{
  "hop_length": 160,
  "input": "log_mel",
  "win_length": 400,
  "arch": "unet",
  "widths": [96, 192, 288],
  "block": "basic",
  "optimizer": "muon",
  "lr": 0.0021,
  "orthogonalizer": "newton_schulz_5",
  "batch_size": 64,
  "final_lr_fraction": 0.01,
  "warmup_steps": 160,
  "weight_decay": 0.4
}
Rows from block 2 of a small spectrogram enhancement model, named by matrix and row number. Rows with one number belong to one channel. Each number is 128 + 32 x the weight over its row's rms, rounded and kept within 0 to 255. All counts start at 0. Numbers have three digits each. After the name is the row's rms in percent of the matrix's.
Before each channel's rows are labels from the 100 clips, of 14976, where the channel reaches its highest value: "top examples" is what is common among them. Only what is clearly more common there than usual is listed. The data: drum patterns on synthesised drum kits.
# convs0: first 3x3 conv (model.enc.1.0.convs.0.weight, 192x192x3x3, each kernel summed), inputs 0-95
# convs1: second 3x3 conv (model.enc.1.0.convs.1.weight, 192x192x3x3, transposed, each kernel summed), outputs 0-95

top examples: snare
convs0.51 092:113099083163135093088110139125124103179178145094103077125098122134148119101077104128141160082096109105104083134132136140119060139148115107095113101183148077181121126111137117150147152075102162138137100141152161099138126148136078148193139159116135119110104154130135120153127150072021120116
convs1.51 108:106165129086129162082188097093116095098073108128154134108132120178100135152144130122136102159091159174139115118173101075093152112142106097146150149093065149130064165110091078067142107129148133087168106107077138193127175101068131129078092117112165136122059186128154121169140107137136126176

top examples: rimshot
convs0.150 093:174155131063139148103042123089091141170144108205100132113134094160140083078127166173139158059184100092172127126098069170118107081105144147115122093080162179103098144106107162136115076083124115176153145134125119138167158138110102182147172136146095088176174115163152117108133176170087140144
convs1.150 086:091086141159123108171190158114100105083099152103120146091139135132145134093173083057100094187085140107130146119113120102122063118166063136138122157161137105102177173136159105106119135171166134100124089111160172135045184125137121117126048113111186167120093127125062158190110089147138117151

top examples: clipping; text has "clipped"
convs0.28 165:144130126176117112128133098168154100167120153158159142117130095121137168124128162169132172132134137130137145138139156148143137142128139114136141071139151182244166163140131195137207142159138163112165126143121107201156121153146140104163162174175171145121138115153157183148192175112116159123
convs1.28 178:134149088171170141090182103180098147166128136125124141112162147148189116165124100111120121148142112167070142120159095155128141162131119200118156086135132122027160150182151169114126126120130122133086139166156105175142124146164126171138131249135186155147174127112154124143111158115121142106

top examples: high tom; clipping; text has "clipped"
convs0.88 077:132195134117085152131149107108179075091134137131164112108122112110164182094163087146153039178123170139089102146128150100153180159130090143119104106120103089092093103157121083162111197168120169120112153176154118136098121141085056142163140122113072122181170096163169119094144129113156091173
convs1.88 083:163086162159157106119159088127085065159104140138113137105133174104098064164000144129138093158122099099168142116174167133097104106123152149138131062141149168169160118113121182147145105095119116118158137063120129132144166041140146163146122107144139102073088144176129146198168124122118158124

top examples: rimshot; ride cymbal; clipping; text has "clipped"
convs0.26 111:171127135119076128109209005112146111100176173085162134133147119166131118113100152104116163106154092106076140166098121078126144125125137148166109178138128098133146151151107137158113132168162099154166125149082060154160154154164153100105114118131166067063199160110061066181137161149160096127
convs1.26 108:070147066168095110136081144124070147089175125169081160128180130094131122122152085094132139144135156124173105133175116155145091155134143113098132098150140106107120162100196115160101091109134128091057133110194179152046147141131134145133054118117155156171103088095135153100065107148128105138

top examples: ride cymbal
convs0.173 087:164118120158094129121165065131107136162189179159056082117109141045128108191149099111134112137104150074115102125136182191143088094112090121088188103099062136137116113095095153124128077112135130114153153156094130131137152091126141189165109129101136128139122163110125106140089131140120102146
convs1.173 093:096107117105108112090157124112149139121104147180118119098150108200139140173167140089119150129104109134076164117154132100102109087157138115167107124167142156124130126161102141114118146114145183097097160138125151149096124082104160107132142163144148112138119078133141071121190081115150153160

top examples: rimshot; tempo: 160 to 170 bpm
convs0.154 092:097155113117118128098103058168125133136105112039060094133122152125107110123084088080113131105133106065133095183114103156133104134170129093070157102211165126166116121147106120185117123202137132102112101108124087152171140202086059105095140116103155088103095145135108124122145161144134143171
convs1.154 082:135153083160153131089162147081098061066140165232116169134136076139109154098130053084148100114108147185095111107190124146147112165137086093135101147140125097101136118104168069134101097108149146105102116075155153075084149142099100142137040161151151132112151110113134130082136110104128094148

top examples: ride cymbal; clipping; text has "clipped"
convs0.58 086:142167116128122171109180160086165131041096152186108119117119134159118127133132129110110152134144157102096129201158087164127126118091138111107170176130161088099079124180147094123087155144141086172100175141209076117145148117195098088052129101079155100080159096152052108126120128128143146136
convs1.58 103:124168159085115101125100141129120176145173113130145116156125095139121090089137146122153105073146118153162148083047187112122114135165099141133096085129135097109164105092101198105136065091141159123127071157145145198088119116092147226159166107129123144183118136090193161152171106148131135132

top examples: crash cymbal; clipping; text has "clipped"
convs0.130 141:109130101136111116197128120176114125133191164101070174165150129095094127179120071148164097111219144105179124161135094175125125149158132070151132120093095132105121095072132110136141143102142171117125139101145152072057114179069140193112121163132139141135123189137125161165164084137145143124
convs1.130 140:032175111130127134144110154086131134120145109136105155124166127194117096130127129122203155090104113123146134037146126147131146138129120131089091128136121133170174134136102149152110115124132126113125215131088135158117145107084147124101149135139062139141188128118139134142097122081121175163

top examples: snare; reverberation; text has "room"; text has "reverberant"
convs0.161 099:108145120087115117129107117145118087205089088118164114089119078134183105187125154130146124153167161123140114135138157213047103130128128124051153085151168108111143163148128074156158181120103147118113088120127136155124120139111138146194161160157119166132162139115115126173136095067155126153
convs1.161 112:160180141150148121111219072078157144113127106159144127175162157072094108125114131117120077124133107116114111078178126092119125093118153168141149125111118131125097106117174104101131073123117092118170117124126146123200078126140144141103113104102112093130062124199123150117093164132103089124

top examples: closed hi-hat; thin (high-pass)
convs0.121 108:136158093133109100163194086102102116110055107109134123135155099076141149138138134083132165112117096129152138106070118106114188088124154167113137108114110110113127108156116050133139133133135144156132134139113109080164114118164114115102150139116074140140119113159044157114094058161116158139
convs1.121 122:133148090123147086168100114124088115106122166150142115081139189130085156095103103120132053138141138135164145082140122159119128079110194165091107127048121145093125116170149106138140075159185101122127110101175112131137086165131135074135171133103106152064188072137126118114118085051114144090

top examples: rumble
convs0.73 163:180123105107120138105110149121079119117146083118130146069084168104159118097098103149086156127068153150110117097177134154163067150162145100105137068105125127187085140091123127123124093091148088123129119135161158166139169098084085118155105057080102136133093045135148095112147132113070164118
convs1.73 133:140138153147108104150154087105140128129165181171133123144115125134159188144192129122172117125112140112168152147144085131046144097127127100122122126138125144069097123199152163106109159213136171147111148151173105096136079182105174022119143132058136152116066127126165121183093129083140153087

top examples: cowbell
convs0.120 076:076135137148139140122105093095080138168102067131163157120118140179124076094099208139099158115163108156130161105192163080103197107116151131110082121144137146071125119128080074141113096130115097064085130117123146137060129148154187104191136110131144121116228118146144129147162126168099126131
convs1.120 098:160092178113166126117089110098120119146169135111143128130153086100162064136095104089143090197146188074117127083086120143086115150091100133112176126130147123164121181114159184110147168074143174073191109104143163108087116077137148166112141133102159104130088157095132117123198120099089132097

top examples: snare
convs0.180 077:173131124127133132138134137089086114133092152114102176107124149124083146179135122109095124182175112152121116153172080081114210103067095145131118136072182130078136119182093117158102117095134089128051182205163104067127131160199107102126089115132104192141158128116114090184137137139108167095
convs1.180 091:119087099110135150112119087177136159103108105173136078088110118152129105138100112132153125131093174136092156071122132091125085128120131108080113073154061104169108155121153120107127087156172091133184097111116168202115140063076139199076181127129100077091112151136116166112119095084101075085

top examples: high tom; march
convs0.163 102:146109137135138115103190080186165086191181156082147151142061100223129122153096136174119076166112119162103112098135144094145109164129104116075122138157066137137111070138049081168142094226121169103114149113096101105140129143147117126107145118124143091110167162107129141157124082081120117144
convs1.163 109:131137153083102104174069171161154139129105170151135086154148174051126134124156146083172131134150113121124139170158135164164154112102082131147125074190158116137118133113144186069149194107107149131120145138124158135074132103135103118132126134092117206173107130119144151059155157120170103159

top examples: snare; high tom
convs0.105 098:136143151118074117138081128162119073095063086120068115118225148179152114115054160112162149101128091123163123115113133141135155162154153128152097015148186133141124129113148074154126108107134136169136069130158119123154125093162111120118123146143109128139122117177140137158115128102119117143
convs1.105 084:161087101143214162102171129079162167134093168140155153165051112093090137126139131136124140131078147123104144158160105106117131086149056111138167170133106141106140151112112079138120106160096138082147127111057146115159179117092119165144125157071141110140110114097119130112121162148092155080

top examples: thin (high-pass); tempo: 130 to 140 bpm
convs0.160 105:222125073104119117158095061096125145150135174123133108107163112125157126153168150126127068192007143123146137127108180087108145158085091152191130055087188115113124148134101136085166129048132121135084120194090119143136086075136193120131151132124138111126133108150143072107066099124106095142
convs1.160 119:057169138146156137076210171136156123130085105138150127160045145109101074132126126120116180109125141123081128140158143142122145085147150122089165153104049174168101122112125137101122148130142099128137178110126096093158147107099092147112125110105152127100101140153122169108144115160180171096

top examples: rimshot
convs0.84 084:185123115111204158179147119104120115185069126092065127095125075109112147150149163166138145142151186154171102081150133146138139160104096111125142123116149163121075080140120095130095137080158133151133158168128139130174226102167114119172177125096069149152164142138133152122085156101167207117
convs1.84 124:099142077152141109116153121115132108134157117147137151139134118147179111173120121071084081165153095133145159145106140125125071062140175103124164119124101135112141112104127150129160128174087064120127140075075103146107097127059107116139090089144132104099110072191112123134102063105108070165

top examples: mains hum
convs0.184 094:066132138144186141147129141116140142162148114052097163162093149117158130160156150132113110114083151169178204101142186163093133150153138139131187145068129156154172146121105103120146155110092119102144135093134131127162117098151173093158142113130099162157125160178161126103099138082144170067
convs1.184 088:129122106128147137162151117121144087093125087231144070096096128172086106110089150119122116125141152146111120102186091148157155163123091143139131139172119064139137099105101076119122133191168154159170105121084120123080100128101115127096122219152122119128140108120120076096124094170123076123

top examples: high tom; march
convs0.99 084:131128112219153086113138107134160142082120141092140131169028120068148175126168096162124128087158151184163138132163148166097111135102171102127112150152081113133091168129138096104080131118148107164117142100149170109162094106152157120078103145099127132117079200082183120174135133140113175115
convs1.99 090:106100096081090166170127162130111153109146144133108144086183128175189083108045102091125105114087134122100078108152103099140143112161133107178114162071148192144142104117094095125187118110121119151125112163056114157104156107103119128088143111160157147128169050149141107101156122102148134142

top examples: reverberation; text has "room"; text has "reverberant"
convs0.118 092:164145117133130153112139112104045135193093169132131156090160140097113101131066120156143129124119107094151129146101141104110139156135088141143073108147132059126127112191192099180073111090143117107145125138186168093095131112146118156181125129119092151126193136104167070180117137200091095142
convs1.118 084:067172124128196080104103122130165135101178107132151108157057116143102133155214084108079173128061159160065139143162096119161180085116166102111151103094109196156128136106110140084079150099179130126149132103084092124179137118127122138112050118093176091106074117145128179130083112101121109113

top examples: clap; clipping; text has "clipped"
convs0.55 186:129128098150134118111144105096146151105208123149138132160052091150120123080148037142178130171181144102102107127135098097117137138102101193102132202146168137142167134169124123035132135146134159125092124128135098091112170079153090168104127177201104132128113182143095113045111221171108105091
convs1.55 143:217124169140113151119140120221136086137127141177137140128134150069173158144155175166104098154134155122130156194152095125095102120140102080142167137130156159082041104193145162083156178151146105108160124124168106129122090181133135084101120080091081131119085086136130165131118138124135092108

top examples: cowbell
convs0.41 093:147124166078075135123134087133111105169058129089107136128084157132100094096103077137151128139114112152103155121088085089126163113098150123096041042127098141062171112089109050112122102169114104168129091152160093146076150102199149125138146122112111052114145127128145120138112091156110109134
convs1.41 084:125176128185191147071158099097097124060124141139087131148120156138156174109212116079145111083084149138137138136176134145180108138168065082116136109164153085171120130149151132189113145124124201092092166083122107099124083121075118091097098130147169153138111169075124087151146112105143084099

top examples: clipping; text has "clipped"
convs0.78 090:138133073081126104209146117116140150120077109147136162097147142102149122102121171076171103129149071117198166168128130109089105160135105171141100165109168138153156134126180128201136135181114163161130081079173152136198106122165091125097135156195195138123117175099071145104149180139132153192
convs1.78 124:108163142136163135080156183146114132152106163103083148105084112109120073171149151130116187076125148136087147113092153184148107116141172103080084141143127205142145135126107167071118176084139076135109185154181097153157120149111131108135163127105087120098124061139151159208129129094147120097

top examples: mains hum
convs0.44 113:143103166132147089133116193144155158195152130114171175133129096139158096100121137149176093114095114129112186109195135097057215111105139161112054166095100160162100115115123132159124118134118171097136137093119147137152101163092167135089096128140078199133085163149157160100175113112196147146
convs1.44 093:134135142144152163167134102133091080114107129141120110207140168097112135133094131100084153133132177112120107150141125157171115086106192119110157106229167177114118150131140131075106158129146131120121102064154166131104084100131132171148112093127106105074185090139168077133142162147092106080

top examples: cowbell
convs0.177 119:112083150162116115130086082157047128122037126107092135082099084094093115081104051121131127090079115099113162103146121085110086145105190164105130119106061122148163121050094073098164071137137131117088157131092126147136115116108131126112096188178122127071109116128086167082113124078131062140
convs1.177 102:141136088092120102135160184104138132150172086094154107175160135171144110096176120123167107135213145135180113169137126191130157110124111128139102137130189101141108143158132083201129129161093217110122134164116116120122114139214136082129148102112119133157147192134170106150166111186127149081

top examples: thin (high-pass)
convs0.112 098:119123059111125202137163120085075082100044136115162134087123078176117077106152166103137120147145144141104089131114120112153236107149132101124139143090146159093090122185131199176111124095139131167106120138149122169138152136134085084134090088113108142071147110114145097131157140167182156109
convs1.112 092:118092177106166097154137156145149199157190068154123133136136169073134161120136101169112123099096113116127135135108097129116066153107180156131151082161099138114113114107137076115191115139096101123174126107098084133088166106114176171091153120111157147189136157127118126168122161119141131185

top examples: pink noise
convs0.167 121:124094132118121134087088174191134184102140084106130125160124190151162110111090054105155077122116131120143111116152107109076055123116174116093125136090117124104123131169122015121143123036125176120139126105164120145080080158128123084114102148137113149115121122127169200141147087132119106116
convs1.167 124:138134084120088154175028121163115129147090137150163190058115099127126166119151085096160147136102145146154118090118124133200215154155125110136090123090120121085126109131129179158179128098117076130126125157114116120166150106159117105123130116151194108138128131122104072164099108137133129125

top examples: clipping; text has "clipped"
convs0.122 097:178112168118141144112129160095082092104128140082128154138133142132135163141171114138131128120117121083091131165124125156158139102197131169136148196157096141155141072146137115120117126178135120097172121194093137172086120073141119128148122137155206132164100115132142100130158192148139119101
convs1.122 121:063141093167141134138203136159163113105136129161136155062108143132141075143107135093128127163142105139144080033175152084085123102118104133146154100093116184097147162106130116168111157136138169149104086070136112134100139172073125169151109144156159198090158151133130215164145164091109131136

top examples: cowbell; ride cymbal
convs0.9 081:047158130143111122153104194128100155127071131134090136094134112114132186134103135170138202161100103130145158159139103104092111128083148075099047096163121139094133105113150161130094101076182100171122131087103122105150169167131098119087074121110095080123156165142146132114167009140139116153
convs1.9 094:164139128130151182125152137097135121111094136126118102173097086116151039145120141081108160083155102092061155130102127134189116120180164130117176085163118081179165107136124138122091226127129197149126159175157112111150118083192126185166112087124081066087091088149130152096158140124098077113

top examples: clipping; text has "clipped"
convs0.141 116:092107081139107126134185119124136149104121160140113115141133145097112172083148145099072105140119073117106159125111096100150111133142222131101122103159108120114157092167113152146142117106147101171105168101144135132159089147165134168027141158100102119107184118163041095167087100139146149124
convs1.141 098:122165173143126088149094140153072122203092117084144149094141151123121151093160137129130132095141086092123127165109163186115204122136166192137116140153120137108107124108126132167155092156104138108142108128088138088152112137209144051163160183120104163110126097118150109104104145152147149162

top examples: quiet level
convs0.33 099:132130164080154115146164148091188073082110096147126112034081165116143107146146199131141122076145158138158150176076090035130151089122110149115109142092158123099097096145181082092103160152140114145127093110118129109165134128194107173103122115132108071092138130147108120085131158096150125201
convs1.33 079:129129134191129067102140097167109129143084175125170150166122119096056108083095135193144175196127122105081167122121098196086118152111160141142103162108087139146134136146088150106154100112131082121139115123171075174084123123050162115078115117118160163097170113072150091131146169132093164069

top examples: clipping; text has "clipped"; thin (high-pass)
convs0.191 093:067134118131135118150063155139106082155028078069150088100134090152140145108143109155124077130140126176052122109176107062104153129113123135145120063125062172131154093101110064149136152124097152140145141137136107151111134049104145149081141171180110119138135149145097192076111113133121140149
convs1.191 086:174146148119172110076235085071117128147167138145138120106152160024100104129104168075152199070140136097174142157111127183093095087116161095109129106129146125113073149090164119172128117173147149149130128130117117148151144182185105173152147160130027112121149168163115078155104146115144112108

top examples: quiet level; tempo: 70 to 80 bpm
convs0.175 087:134169129109154166118181132133090072148137090088189074137069126095160125144102073145109149150132129097119108133168149116118113125150084144116134107095140108135112148110109145144142153127144144081150106092122153158114051105125110145137117143150129083152111132106150124180142173108059102132
convs1.175 096:114122167097101028139048095125137112126181076181143130127123111119127124138121083091191083071163079140164122111136134074078139151152160164124115095147110106121130084082165142186116092111113110160092180159125105104140194129160144134118138142131075195084144117160134139128139171089179115110

top examples: snare; muffled (low-pass)
convs0.22 084:133139048157116125094145098145171071085071146098097101090111134115110083159142149091152148115127112130128189101112098142142117091111161124076166083159188119133113116157132165185183113072143145118083081154083147120095097131142161109111102157156102069122182113105125109120153157132105154175
convs1.22 093:125091169120150106131062136095116132163155139195187165130149162169156175141050078150166104159118100083139051131165150092121164183162136151148129101081115178118094129126111060131102089162082106126149150102135144129198159099118126136118168108143136189129107123158082096128133092131165175122

top examples: mains hum
convs0.64 116:093130157118127154104099151140087084123063071163150127041156116137155131150071131171121142193146097137122139083177116136170143143161143085145145069161153154148103112157133098153110104163121122177129111198165169112158177075088083102170119127089092134172167123104115127173141066133062142152
convs1.64 107:087128137097121175148059103111142076149199125161108141095072121086131121151149093134131140165087182140132146150119134150124139127082103147129098157097101129119177171116115160071104173175138098141170097119158150117065119113086150120096168127119152144147083170147119150108136134119119126074

top examples: clap; thin (high-pass)
convs0.50 112:124124128093125105113108136164140100191119092155095176088085172105124144133139099098193158151190108117106108157101111150104125149121143091096061088114101128142106095110109081123130131128144176103144154077120114102180098132183120106113127110137123154176171216135113160131128100118108142127
convs1.50 087:181117151118159134140130133118107180083105121069145109161135055115111126124167160105092109109165115117187077181152138127136113171132099090146150118191145118128125158158076174125123160192151137164121124148114106094157132131138154152131139097139057105050162140098153126148076193132206092111

top examples: low tom
convs0.102 084:160122140108138116152137101142177123110142061128085036133094118131101121150099087112106033223124135136127065122141128165182188129091150143134158162128078139106152123115062138112131067157115131127135107171118120120146096123152079151138129161140107157144137112124130100128154143097164133110
convs1.102 087:094101095181148126151145159121053143157157196163135141157122112142129103144129189116128162092086153172126144114098105104108105110156117110126152066142226173151100149076149134192168121092154142078108110107133157141064133127126154117145149099130137111169156132159093168153130127173155060176

top examples: clap; dembow
convs0.25 106:018159149110114110111072123097121121094145106055136105063142112042123126118138115121143050117134110138121124102165164094167159109121131157133182109104114110144136122085084107157138081168153110156129095112169165150087151104134155111160127139136150115116171085161112087090163126185151161123
convs1.25 118:207137167138122133151196085081105076157161138155145156155113183100134129093066134149140117173130155151078149042098071170080152105109079198072161161132124110163097139086138155117135102126117129094138119148088114118118127173127100101114174171110118129180120137162156169158098155089128113151

top examples: high tom; clipping; text has "clipped"
convs0.97 087:164128056130165183133062087126113131183066094115115151163164128192137173095056111179136095149146195144116096136088091182060108123123067146118087194128160153156141086127131118157149184031139146124120201099132161156114116138116057140124087144153159144166134128144167144128127140115090130096
convs1.97 081:088088060099104138099119151211138129096198134131104111100079137099119130177134107101137109126154051145183164118178115098144139105147126161108143093119159105114139120152134074152109165197086128153108080143118118126110107146134182099153141118137090164118103132144129118136133113105163142193

top examples: cowbell
convs0.11 116:116121099134162107112160092136154097057195127131074098069126147125134155160115080159164070112135170184115126174122094135159091179123131085137113100114165122191101157091116157139149127142140109131112117058108106105126128168118081092133105076116116098097088167114143134173168133090093136167
convs1.11 102:121168150121063113134087165128084146140103160128122181106117111153167075077150136137111100157115103147137151183128130090088168189148106153145135158209141175140170153168096153148121118147160109106077121172175141105146179089164117084165160172125130130126175148109159099068088078153179120158

top examples: cowbell; ride cymbal
convs0.20 092:120119154165180119141130123103146158123192088193110086125142098129148154123107112128092100143123152155099110120152133106124096132144138087156141144139090152044114192108109108059136124137104104048138173111056140102079151087149085112098127083097067114189156072110125115058152076129124114154
convs1.20 090:151117126054115152105111105113111136101114125151119109114136110124139124160164145064091171079124134143067144116147143161160177100134202142175117101168093100225139086165137201137125156125126140147082106157145100100086143139151153183118114138117124095064103105135113138158145128138090059183

top examples: clap; reverberation; thin (high-pass); clipping
convs0.101 131:163126108122093065116164090101112085120200227141096132086132146036150163102145162140149129076127111079107105127109093095087111141107139212170132192143155082081092133123089117150141081167124165143134111098106122101144109169197104166110128152162111096122181157178115130124101077111122095162
convs1.101 107:156135197122133126142047147149134137108116132108150160126150061121092195164145114118064133163132129121137172148166131132164165124166144124107076124138107121151126142070106118116140123171166126120124120162122144163151171073083120080153150179093140144178097120093122122123127152146143117132

top examples: mains hum
convs0.14 089:151161176121095130122104141099149112115133152180122092063168093119129136092113158065134134108062145175103127131130125126124144150140093093131115076079148093126132135177174187120127089143115128105188062187109112104130205147116092145166142085117083129132173191115113105086112158098072098095
convs1.14 119:148085192139121108175140112178083067150067074113140139166044118053134171138088141126099110092128163110160100157108116135123101088096116173146157078175138126102165149048152097086166147097133126151161149071091129139118033111118172111144109174129157103141095070154138092188078142142128112149

top examples: clipping; text has "clipped"; reverberation; text has "room"
convs0.68 144:069119121143123074140119123147129188080148143108119131118150120107081113123118117139119140125139124114085112112144107096150132136085157159153116124086042141064187136109103079123168138085156138159121146138119130116109121140095116086120108186174126119127154146098158145107140107159147104150
convs1.68 115:078181133100140136141127129138134102148138124136128143188140139102122180142127113141158152125097131116145139074168131151108188124134136099105124158098136118160176128102075064158129149191101131129144114133083128204115130102117148147121167096144057155144185149185090091117095136080103175114

top examples: closed hi-hat; half-time
convs0.86 082:098129090100114092132146165119164146136118103117168111133098137102121095130139117075097123173165125115110098174126084117145199112141130175118127128096118114103170118172146139095067041184148105185160134169179100161170124160172113127090141153146103100128122159143137101158126140171102170120
convs1.86 073:113169087177144159078098144157135148090172122114127139072135129144066128154076131159148116110088146116106198102164174164173129158069051079095097134111124131144121210075131064126107191081141168134155104116086133143126139094088093115155133073104143106170111168093104149108123087109149087094

top examples: thin (high-pass)
convs0.111 127:122130164119116155155105159143119108138111171101175128190193119184173179133123179084094140098105093131104131143133132092115187128184070145140120120127110176128168120117096083219081173141131139133098189152080143129159133139176133130108122154138173143160182130103127137166170121084119124142
convs1.111 109:160149170115142144102167080123134121151139071144123113127068157108099103124098133129209108119165146090126148135159145146169110098143148113102149072181155105134134113157182151104089123166150100136181100138158103248165166156144092196151138177148049139112131165114100132091111137159124143163

top examples: reverberation; text has "room"; text has "reverberant"
convs0.42 076:124162149135095106140120155134119096150137171088140157128132063062154175127139100150108230093094101113074135122092121098107152130171162118176165117131192097092123115138128117148098155108161113157105122162159136138098102140125172088133115137130139106128129114111094088089088119127131136135
convs1.42 100:093134119137201077122136085115154108170147124129167099143080129171097131150080139126128000132158142078161126071164129156110154174118157179098144100127160111126119133103128194168154103127110159064165131068125193115125141109169130140069135133129152091139121124173141163182164123125107149146